Rows from block 5 of a small multi-label image tagger, named by matrix and row number. Rows with one number belong to one channel. Each number is 128 + 24 x the weight over its row's rms, rounded and kept within 0 to 255. All counts start at 0.
After each channel's rows are labels from the 100 images, of 14848, where the channel reaches its highest value: "strongest on" is what is common among them; "peak on" is the class under the peak. Only what is clearly more common there than usual is listed. The data: patchworks of several textures.
# convs0: first 3x3 conv (model.blocks.5.convs.0.weight, 128x128x3x3, each kernel summed), inputs 0-127
# convs1: second 3x3 conv (model.blocks.5.convs.1.weight, 128x128x3x3, transposed, each kernel summed), outputs 0-127

convs0.117 [137 143 128 145 127 129 142 180 132 137 131  93 111 141 169 135 143 131 131 129 139 120 127 127 114 129 135 140  95 121 139 141  97 144 126 123 145 143 163 143 107 123 122 138 134 138  57 175  67 130 112 122 140 125 160 131 122 113 130 127 113 119 134 136 134 101 143  99 129 146 143 139 150 108 122 129 150  39  83 104 112 109 119  76 103 131 124 126  92 150 128 107 111 174 132 104 128  86  44 116 174 121 131 140 108 101 140 151 111 144 144 131 101 130 131 140 138 116 140 139  85  63 160 123 131 140 159 128]
convs1.117 [105 132 125 102 138 143 133  81 136 130 129 167  50  88 145 118 122 172 147 134 126 132 117 127 129 126 148  80 149 131 114 135 143 111 130 117 107 141  53 106  92 132  98 152 148 140  98 114  35 109 113 126 106 104  96 143 126 155 150 154 138 109 138 142 136 128 146 169 132 113 130 105 116 100 144 135 121  85 157 132 160 122 142 123 136 148 135 126 140 113 110 128 143 141 127 149 146 155 132 135  34 107 129 151 130 115 121 138 127 133 141 173 126 139 115 147 149 151 132  99 155 124 143 157 143 150 130 126]
strongest on: bubbly
peak on: bubbly

convs0.15 [ 80 117 139 104 127 127 108 144 102 103 122 111 141 113 126 128 119  96 122 110 102 134  95 113 123 111 122 104 139 126 102 119 102 112 130 111 160 127 109 138 144 132 103 108 100 130 133 113 125 116 108 113 130  99 102 140 249 140 182 103 125 127 119  94 120 135 117 117 139 144 101  80 115 103 174 104  98 124 118 107 118  99 107 108 127  90 154 130 170 122  90 172 120  67 107 103 123  88 124  92 128 151 118 138 106 102 139 104 127  99 125 112 123 114 113  83 116 117  96  96 117 107 117 133 108 115 107 125]
convs1.15 [ 95 138 131 141 142 110 138 109 146 105 114 106 127 121 127 115 138 109  97 121 132 139 129 124 132 151 146 121 143 134 175 125 145 150 132 135 170 133 120 109 142 126 138 132 130 164 127 101 121 102 120 106 102 125 105 100   0 110  17 101 135 140 123 111 136  93 130 132 102 126 128 124 131 122 100 157 122 154 139 109 125 167 100 135 116 121 147 127 141 130 135  82 128 123 146 131  91 137 109 149 112  76 113 124 164 119 138 125 107 162 118 110 128 109 124  86 135 105 125 118 114 109 123 128  95 137 145 101]
strongest on: striped
peak on: striped

convs0.119 [138 179 138  48 114 116 148 132 142 133 124 156  71 138 174 111 142 106 129 133 115 135  92 124 111 120 187 130 129 106 150 160 127 114 155 149 125 122 123 147  95 134 123 166 118  92 143 138 113  91 156 141 156 155 101 101  91 116  96 163 122 110 147 160 135 123 125 162 126 135 123 143 137 130 144 134 145 122 169 148 129 150 120 139  91 126 129 130  63 123 146 113 129 199 137 143  99 152  96 118 181  90 139 125 135 115 130 145 126 158 127 117 141 103 110 135 127 102 142 120 179 100 157 119 150 130 130 134]
convs1.119 [ 91 113 111  97 131 143 129  74 147  91 135 125 117 120 136 142 123 163 150 121 120 106 137 126  96 140 121 128 130 120  99 136 140 129  52 104 130 136 117 131 125 116  99 115 126 131 106 102  90 123  51 145 115 116 113 169  95 139 105 100  70 101 117 140 140 118 164 105 143 146 138  98 112 143 179 108 131 105 128 120 116 129 129  89 134 104  99 114 182 130  91 170  64 134 128 117 156 113 130 132  95 135 123 105  98 138 144 143 125 148 151 153 181 169 154 123 118 114 130 117 104 121 142 134 106 119 102 146]
strongest on: bubbly
peak on: bubbly

convs0.73 [123 121 113 160 145 123 131 185 160 152 144  91  49 131 129 147 135 119 105 132 146 120  90 139 157 143 138 122  94 107 133 107  90 110 139 124 101 103 112 155 112 136 129 125  99 129 125 123 101 137 112 134 122 162  79 125 148 138 163 161 158 136 131 129 125 151 114  84 146  87 137 145 137 106 120 124 136 131 102 136 138 122 104 139 146 117 111 100  52  89 158  90 135 106 134 138 131 123  97 125 149 143 116 166 138 130 121 127 107 167  78 172 149 126  73 144 117 153 153 134 106 118  71 131 144 148 149 124]
convs1.73 [191 185 136 134 137 168 147 137 130 129 121 113 143 142 144 141 144 144 110 156 155 164 145 162 137 141 123 147 133 161 120 117  92 154 100 145 157 145 132 142 150 138 164  94 147 166 198 141 148 145 140 142 142 163 138 116 137 127 120 135 111  87 139 127 140 124 115 161 147 121 150 134 148 161 104 173 102 174  80 147 133 128 131 104 130 143 157 120 159 126 101 128  98 161 127 132 130 167  81 121 150 118 128 134 138 143 144 155 127 130 136 141 197 159 114 155 117 123 140 147 147 163 117 133 111 120 192 126]
strongest on: bubbly; rings
peak on: bubbly

convs0.115 [132 124 126 141 118 115 126  58 169 133 121  73 106  62 140 133 131 123 140 128 127 131 155 140 129 108 135 143 125 122 123 108  79 125 118 140 126 125 128 115 108 125 109 123 113 142 135 106 142 150  82 118 132  86 142 126 129 128 137 138 136 141 120 134 130 140 117 107 139 140 127 143  67 153 128 112 121 121 109 139 134 130 157 158 152 150 126 125 128 113 145 112  33 124 126 135 138 110 123 149 129 129 115 113 136  66 118 119 136 135 128 148 130 117 137 131 126  17 139 165 111 136  76 128 107 126  70 102]
convs1.115 [150 153 130 119 148 122 144 106 137 132 135  78  75 145 147 135 137 140 138 137 150 149 148 141 117 125 117 113 123 137 143 103 121 154 144 123 133 127 130 122  97 116  95 163 132  68 118 123 110  53 108 120 142 134 154 123 127 124 132  87 125 142 129 141 128 124 139 115 149 131 131 124 152  81 123 136 127  90 130 100 112 111 140 129 133 183 127 126 146 134 135 130  90 103 137 103 133  93 129 130 103 131 138 126 129  61 143  47 113 135 117 154  82  96 135 135 128  35 125 114 152 140 113 129 182 129  96 133]
strongest on: rays
peak on: rays

convs0.17 [134  62 142 106 127 180 135  98 133 106 136 193   9 127 147 116 141 132 126 128 163 128  59 135 117 154 151 114 138 135 130 153 138 123 136 126 134 142 137 119 117 135 158 126 144  98 132 141 152 129  94 152 128 131 139 127 129 130 130 128 109 129 136 140 132 125 152 154 130 110 125 142 164 137 134 158 152  97 142 119 131 109 128 119 136  79 134 130 123 139 135 141 166 134 112 129 120 124  63 141 110 127 141 113 130 181 129 118  50 122 108 143 139 140  94 137 136 176 121 138 146 140 120 146 125 118 140 133]
convs1.17 [100 100 129 123 113 153 130  66 133 157 140 128  47  67 152 138 126 118 120 133 112 144  75 141 122 142 105 121 128 133 141 138 138 133  77 136 117 128 161 112  91 118  79  45 120 143  73 133  93 114 127 111 127 122 139 150 131 145 135 106 128 137 128 122 111 124 118 145 135 134 110 131 100 127 128 130 106 169 126 131 111 110 131 142 123 120 117 134 145 115 126  95 133  79 137 123 121 119 109 175 155 127 118 131 136 123 133 144 111 122 146  89  80 108  67 156 130 135 129  97 109 127 180 122 149 121 168 142]
strongest on: rays; centre pattern: rays
peak on: rays

convs0.101 [147 133 138 114 121 180 138 119 105 120 124 147  96 147  64 108 135  88 109 125  97 131 163 141 108 107 129 128 128 137 129  82 194 122 128 133 113 128 123 131  93 118 136 155 107 131 124 152 141 134 133 144 109 126 165 113 133 123 136 138  94 122 130 108 124 135 132 127 129 107 120 135 129  93 111 164 129 109 182 152 128 198 118  93 151 130 134 116  89 110 131 116 159 147 133 122 116 132  98  94 116 132 132 132 128 136 144 138 124 112 153 102   6 113 103  93 133 129 145 150 154 113  85 108 145 135 110 116]
convs1.101 [ 32 105 127 135 129 124 133 131 147 119 134 154 195 136 120 135 129 131 119 141  99 111 130 154 154  95 134 143 179 137 126  82 139 151 147 163 132 138 151 131 130 136 108  76 145 142  92 122 162 103 116 127 151 130 160 114 120 107 119 144 129 119 146 121 131 132 135 131 115 134 145 112  87 164 120 134 129 126  77 147 121 114 168  84 112 125 157 139 144 127 138 160 174  92 130 124 110  86 124 108 118 106 147 133 130 133 141 149 108 128 144 180  91  65  95 134 135 138 128 104 103 161 169 142 158 147 130 144]
strongest on: cracked; centre pattern: cracked
peak on: cracked

convs0.46 [128 134 123   0 143 125 108  88 145 136 129  49 161 111 156 137 128 150 106 135 141 135 157 126 141  79 132 142 118 139 137 124 107 116 134 122 152 119 120 120 117 134 127 133 127 102 129 119 160 141 145 116  95 177  70 127 110 136 121 130 154 136 145 128 128 139 124 116 129 132 128 138 178  94 149  94 163 145 133 142 129 146 171 125 143 167 104 128 110 134 136 130 101 132 139 104 134 149  82 113 155 127 124 161 143 159 131 109 115 128 131 142 121 105 139 137 142 164 132 159 131 115 141 104 143 149 152 113]
convs1.46 [132 141 141  74 111 153 120 107 136 131 130  72 122 202 141 116 139 156  85 132 128 127 135 140 112 159 134  97 108 134 135  71 124 113 175 146 105 134 135 127 158 133 129 137 118  85 147 140 153 125 110 130  92 152 118 142 132 108 127 124  99 111 117 135 120 126 128 131 130 123 140 115 137 182 131 128 130  98 111 115 137  95  54 129 123  69  83 125 142 148 116 126 113 171 131 147 149 125 143 127 112 175 147 125 132 176 131  95  97 134  80 123 121 171 120 102 128 137 107 105 170  95 128  86 101 134 134 134]
strongest on: bubbly
peak on: bubbly

convs0.67 [134 156 116 154 150 129 137 162 134 141 137  58  92  95 131 132 141 128 130 132 123 127  50 139 156 164 117 159 139 124 124  93  99 129 123 117 132 123 118 137  69 114 139  97 132 135 137 188 126 162 148 138  89 125 142 117 122 129 131 128 127 132 122 135 122 116 106 123 127  55 130 131 142 114 123 146 128 129  91 134 105 135 106 152  73 120 126 128 113 124 135  97 106 117 128 106 138 101  92 117 121 111 133 129 150 200 147  90 133 113  69 117 143 110  65 133 129 165 148 138 138 150 117 123 149 118 147  97]
convs1.67 [154 136 140 133 133 143 158 114 162 134 129  98 140  99 182 155 143 145 133 151 123 161 153 161 117 100  80 157 142 139 127 136 110 140 110 138 158 151 136 135 104 134 208 115 127 135 140 163 127 102 131 134 132  81 155 136 132 127 131  94 111 142 145 123 140 161 103 105 164 165 157 123 130 146 129 176 124 177 106 141 145 124 117 124 125 122 178 112 175 133 141 187 164 115 145 133 119 147 137 105 133 125 119 125 142 161 124  67 154 128 101 108 121 151 105  93 136 132 121 134 124 130 131 168 135 135 197 123]
strongest on: bubbly; rings; centre pattern: rings
peak on: bubbly; rings

convs0.83 [125  66 116  86 133  79 158 120 133 100 130  85 163 176 129 126 130 128 152 136 123 131  85 159 116 170 164 143 113 117 140  94 174  94 119  90 130 153 162 124 104 133 157 103 108 126 114 179 131 145 142 128 136 139 146 131 119 101 124 123 140 129 144 124 132 127 124  65  97 123 134 170 160 107 144 126  93 119 124 146  89 167 145 127 119 106 129 128 115 140 157 110 182 136 141 119 110 135 122 115 163  87 151 146 132 121 112 124 116 131 124  64  74 122  97 149 113 146 121 144 144  94 114 110 149 125 142 113]
convs1.83 [ 74 108 118 129 138 118 118 124 119 139 118 153 106 103 139 131 119  97 121 128 108 147 119  87 127  73 103 125  83 129 104  84 130 109 144 101 111 131 175 156 102 122 128 154 145 130  97 139 122  65 125 130 146  58 150 104 125 130 118 150 121 122 111 135 116 135 137  98 108 132 117 106 101  77 122 160 114 135 133 154 155 113 150 123 122 140 116 123 143 120 105 150 154 168 121 117 165 133 169 111 131 177 137 112 115 161 141 113 140 114 110  63 144 151 134  89 119 168 110 176 123  95 161 133 178 140 128 126]
strongest on: plaid; checkered
peak on: plaid

convs0.80 [134  95 126 128 136 113 138 156 145 134 136 176 157 159 209 133 127 108 157 135 103 140 143 123 147 152 148 135 132 129 135 144 142 136 139 137 150 132 132 128 111 115 132 143 126 124  74 173 154 139 155 124 124  94 162 113 126 123 107 138 114 125 129 117 134 128 121 124 131 143 128 126 121  89 134 146 121 104 144 101 160 132  75 126 109 125 134 121 129 123 125 129 174 167 124 125 127 147 159 130 118 128 118 121 131 113 136 144 147 127 123  95   0 133 161 100 119  86 123  76 123  99 154 127 106 127 127 131]
convs1.80 [ 76  95 129 109 139 153 122 124 134 126 133 122 148 112 120 133 125 161 132 113 115 132 110 141 107  89 107 123 159 137 118 129  87 130 138 126 117 130 105 130 104 141 162 137 127 119  36 120  85  43 133 133 125 109 166 135 117 136 150  86 137 135 137 127 137 125 123 110 135 113 138  87 131 115 124 100 110  87 106 119  92 117 122 134 111 153 144 126 167 133 124 106 125 111 130 116 156  87 119 116  71 150 152  98 136 141 124 103 133 126  63 125  97 156 147 180 118 127 124  82 156 181 116 134 122 141 109 120]
strongest on: plaid; bubbly; centre pattern: plaid
peak on: plaid